python train.py --model="image captioner" --horizontal_flip=true --decoder_activation="gelu"
Rows from block 34 of the image encoder of a small image captioner, named by matrix and row number. Rows with one number belong to one channel. Each number is 128 + 32 x the weight over its row's rms, rounded and kept within 0 to 255. All counts start at 0. Numbers have three digits each.
After each channel's rows are labels from the 100 images, of 14976, where the channel reaches its highest value: "top examples" is what is common among them. Only what is clearly more common there than usual is listed. The data: close-ups of made-up surfaces with and without defects. In brackets: how many of the 100.
# conv1: bottleneck pointwise conv (encoder.blocks.37.conv1.weight, 96x336x1x1), inputs 0-111
# conv2: growth 3x3 conv (encoder.blocks.37.conv2.weight, 24x96x3x3, transposed, each kernel summed), outputs 0-23

conv1.34:155121113103143184126069111191130141126171102146127144117078119091102061100162160108108145134143120154126168065147162133139113121105163163139127136126125122129145104127102115166134116114147116133189147153165105151133143113142149044174097187090133166078128087186202107094173164173119110151141161123126076094163072139110111097100112139159
conv2.34:095075166146146085132142113091084086096139064114074115158139129110093123
top examples: circuit traces (63); smear (55); stain (30)

conv1.64:183175107099124165164111140121138110128146130135118173126102121200112088142105089107099166096117104117162145152115162172142148151177163162114165164055144163205177142207179100178134161112139113151099104146142176112108125103083173142104144156160113118205122142131166134162134156158115047114132174099108109119171135117120090126091105117139
conv2.64:140152140107088104140075111170147155090096158110113057150134124179176104
top examples: dent (82); woven cloth (48); brushed metal (30)

conv1.88:131153178145191110078138220110146142180124109108105086096151144111167206153096154082144155147086107146168084149151121112120084177129114125175119139175061067159121107125124113105120175100115155176106103224154059151139152072123097176093124106086182116142122115147152135098102160108086146111161194140090113180077122074086120179126171158146
conv2.88:199081121127136121138099138142066094149169134186096102121127174157106134
top examples: bright spot (52); leather (33); hole (31)

conv1.63:149126150081144114158109109118092141137146117107093178099161049148116113111198110125098134110155160142157103159150131163139128143141186120134152091132098152100157141096162067157180159116150093126143154120127132067118135128189167086132139076105115115081039108210119167135141087132107096121148141087104166057066098110165143157153124061127
conv2.63:060129100095088117150139082070145156097112127117159076150147151115170097
top examples: dent (100)

conv1.14:121133101107068159087101143162089156151119120110107070083125175157159137146117108115133153186132126117048123096138161117042072134127191120119129078185082125138132119175103062105184118134132102166137124121101114146184155177079180112139110106149178140074188146214120129172089091146113136164139130117159134139040161149151119089059142140149
conv2.14:110144125137127133134152117170175192161152192139143144173189123151091161
top examples: scratch (92); woven cloth (50)

conv1.27:150115128080173170145141160179127143153063158078118140084112166155143209148105157192094100141121130197099133134126096134139091220091162154107114065096126117151091168114172095133117147148102121136152132115135126085122129092124152131105114126128141122195097125161107109161178114112177075169154153049129132146113148207203108108092136132144
conv2.27:162124102071106049097133163117155116150199150112140160150093112117138127
top examples: circuit traces (85); smear (28)

conv1.73:122073148141174112044108077143136205151125102118139114162130174154099187209125102106115162168147159153110041146080075083094199133086128113150114144085161113120151124125140163148125180161158135116123144089050118126107127188090087129130142127124090150155111134111120183092127138180184182151169092190138113143131141117105147069099103148157
conv2.73:131095145092040093150098095104093114158117132098080129086146104098150112
top examples: hole (65); tiles (34); dent (32)

conv1.94:117168114119127145197153110141097092150105167092079140144087123126193141211138141119130112171179146185079115162130167140080143149133158074085118130132099142122109114139122149071139131123118123161161174142204151135180133149180139139117148137140066106085196141135074190153030085100130148130145115183220188052133114120152106177166139092094
conv2.94:130159160094103133125174037122107137148147143185125146175156124118104168
top examples: wire mesh (61); scratch (58); bright spot (35)

conv1.10:124159120181120158169155147089118150133098165159078192104134137130113113072098129161136143093105129151111144121070159112139110080150179143107189169125123096108174087130146161148117117162130140162131147133185137099148109146105080167111179095117150098131119144160137135192126091134088095116205177112109068125081133110176085116114148149136
conv2.10:078178138148100184131123133106115091100092151202160151143143136169106153
top examples: leather (100)

conv1.33:159105159092106079102095077101120118155129079113104105099084115138117152118200104128114102141163112083107150075116074149096164116134183086121063135083095142164104201124166155086111128080167124106125128061103100136116183124131143129099136142083148108125158134141130160204109140148073164133138143141103180145147153152112088147099077124194
conv2.33:077185130154123122083094099138106076124114103155159139138127099163071178
top examples: smear (100)

conv1.25:081150204116136096167146178147143114114138126139101119093161148115156152076141175116168134058089119129089155105131131123178126166143123133132097165145124109126080109125157087098166173084121104189075134051152139114132132124150110129108082048184127132130183095083088072073070155090162117080099139083193130163128085168054114124195160155086
conv2.25:126130161078127151134159161089098160117079181127113143145115124174076065
top examples: bright spot (99); wire mesh (34)

conv1.86:113042132118132140127097165094143108161194108196164125168134198120124175117155085168164076181150123081196103097131107125147139120080138135193156116169109121145130189158143123131157121151096128051145099122105091094103138099130122109163192107119091133073085142172111138116106087125122175146138127167143095108122021112074119142166128122101
conv2.86:087072172132115140113151142138111128140086108136149221068127132100118116
top examples: dent (41); circuit traces (32)

conv1.59:133107115130091113108120134184117128125074120098131099079116096126105163170098142138134110125137117141172131110084095088134097185121088124098140119134128100072106096078076122092116073125124091102091155117138125155113159078128137135079158062135120171091115087094098107159127132130143133127180128132115170090091125130146122149136090093101
conv2.59:115154146079115116117131155072135174109097175125127076200148118078144135
top examples: woven cloth (92); no defect (54); defect: none (54)

conv1.12:144118126155126119134151116128114162098126108180162173107165133161110110166128111116130159129094115126156148145155107145103128134149103209119129127128095176107132140095108117098092116147090131136107103077106135176114092115068141177125103111163058106095134114111057140116176086144129145144120156074184127014180116122104096130143076097177
conv2.12:074121143110133082124081144110123110108099065098110128097123076200145139
top examples: scratch (94)

conv1.30:146105126114088103095170111150104141104085174148102164100149126084114115114126121082143143124151168186134129137137150171125115133070114125118119147117117116062144155163083128140096087165083103172099118098139130059084113127139119113161198176090178197051118112179107066157124146111181128056138146141136130117145187088098144189117159119125
conv2.30:137185160169163149087164177096164104069086164101122125120134149110132148
top examples: specks (86); tiles (36)

conv1.3:134123136163123135128116130141089129105120131130148153148111158139103078165159098121089090179124088093121139157103126128106172182137075092121149148122146085111044081120065098071174194104125125150172151114122170121107105108075195154131139111142135134101121170099122084113174181159062107170167117061086124119088108130114135125138109162099
conv2.3:131162141103143110142097108107150112156096130117154034177142114191147102
top examples: woven cloth (87)

conv1.28:195170107156156139094046123083154165156167110155117156143090114137132072136143103103126091181137113099086086122128201095068161124161108097111137184169115098105110092112087095168118164118105146090038112101143093155070106114103100104132094168113091142128149144146169093077111135151177096158128149138105103113120130124107170114068154157132
conv2.28:102131133141124129118117055113103075075077111089122117085101129178122174
top examples: stain (100); circuit traces (39)

conv1.32:082105092080131182132103105135194106167189176082161110119165119114193046094112159148110151167169122150103135131151141102111122144118127150205173105086141161168113086109130172146095127130115088169160101130115112177145120133112156123112118087108145153124160135172110090151089166202140115136098165100113141142115152086114091145105132166135
conv2.32:150104135113129121088081122155087115133166152123135110148133134195142031
top examples: hole (47); tiles (43); crack (40)

conv1.47:176156082124129162167131165156070115129051152168118107152115096102087070116117128122117117118116136122112135106127104104144130097164135138101140157126136150109106122149138124144145088052143189145159168163129161099153141098210092129110229080133111095142093091056120096157142150137119073110141163100130108132109084126131177124170146144124
conv2.47:171186060113150097135160183094104136138158171109130109183142146126127125
top examples: woven cloth (76); no defect (38); defect: none (38)

conv1.22:106125105105052168064064108151116135181127137086189147139138196130177069139129077093154160106140127139133075073123195145174064120211067109098094101138079109087164150116134148110150143085110122101142134098182170117145104139069139099140119122124091125153112138109106134152101136174130156142144126138080096090052087085118154099124097093133
conv2.22:082139207117140153143073140137093187092135104135134122172151116148173128
top examples: woven cloth (95)

conv1.49:193138085114081100141144088102087175156146147165132166163113093166106173181125117105115128138119086106136123117092087138187121118147161108113115164097130164092153154132085155149124183192183100122079122161108154085082114121164078157164103091115172115147137107097082076143174157087102159141114061080149202143151108115106143157131187106117
conv2.49:081085125156111127142106126139116092112143114078174103114061097196132098
top examples: smear (98)

conv1.84:114092182110066149134116109141120055138107105136128082089170089111149131121085103125143139189133123069108101100168091138134174204097100131132135072151116123205113112156113127084125180160132115100121114108174132182155135128117127122115158120225101159153116169139149114171163088061166139095071123151152110110088209165181161132159100158104
conv2.84:135072121074115128125101128144119150190180108169095097159119063109108131
top examples: bright spot (54); leather (37)

conv1.80:148129145110138162115115156161121153148186129131146085168096091151109163170189179106155115152135153198180102128159152071110088105153124128087170143158113109147136148136169136086092095069151155167101112111135114089161091093108185157219151102066104120141058037137079107138080101112107111139074156147147077139104088106156180121053063136106
conv2.80:177094152150105073138150161111194142153125177149086125117114125085169100
top examples: dent (81); wire mesh (32); circuit traces (32)

conv1.87:141160107068155113072171077122077125133127084102128146116102123118142214080116126101115100033169074186146130099119069104107091087107113179144166130115098094153090110090118104161123064107144127053117085159137102142091129215140098108136162132159180154162120147103102110158095126098174114102118095213136136127106117150122117138087123162093
conv2.87:087037073139121118145162108103121141161106078101101153129157131115138162
top examples: smear (100)

conv1.15:100091107121102132098149125128143164063135105151121113116135109169067087125072087112117135124130118127166146183133081128129120114117140135114108155114180109066097130112136204138171136123159093127125120078140087177093114085127120091104164168140172211113143099171142175123097097102098084158156157133159142096124137107079100170189134173078
conv2.15:136119141052079105146168146097069105076140122123091121089160132154154133
top examples: leather (100)

conv1.72:114133108054125115127112132122116082159191104149101179133109090108123115124142120116118080117133096156166141080095129146179130161123117141056125128110140129086162183107127208120172103179094133175214108164139116120152131166115098068115069155201080078110157076128206126092123126125134119140115127083054116228151123111119110045131139150111
conv2.72:090070116208169155128141120143097150127124125107086103105085073129106127
top examples: dent (100)

conv1.17:137154116111115135140146090154112160134110165176106124127156161097201143084112137102079087118179061101106144112106174147091137109112138122122145098144147167154082105073129131092201148149067111205100106135136074090110093122078134081142184154144143112153131128177064083148119124139131181118110155122166132155141102069184134119126153127178
conv2.17:080092148082086146127102087108115101145174094172081084166120139131103155
top examples: stain (100); circuit traces (31)

conv1.46:133141162136114124135055048124150083070122100099108140123154166117203157077104140105148145131140118170120095097107088178090106172088160130079139131126120155162113090125150139179176082090167153094110190125170136137108071133116136100141133178124162071129141092137133134101128104184091093061124139129106121161150000155113089133164110147148
conv2.46:149142147126179102120100174135053105093101120144126144178098133093088177
top examples: scratch (98); woven cloth (34)

conv1.9:125121174126125134169139173074155107133100084100113115134071111183179091067129095095088122076157149100109125202114170120156113137120134133095114163107127164165063136178107141103098156088116172171140166147157166096116130162059078134147163130079098125115122143108160126155124055191068158124136153105111117105146160118159142095088129165203
conv2.9:146179155092088088102088167148149138111157128142147071143099126193167130
top examples: stain (100)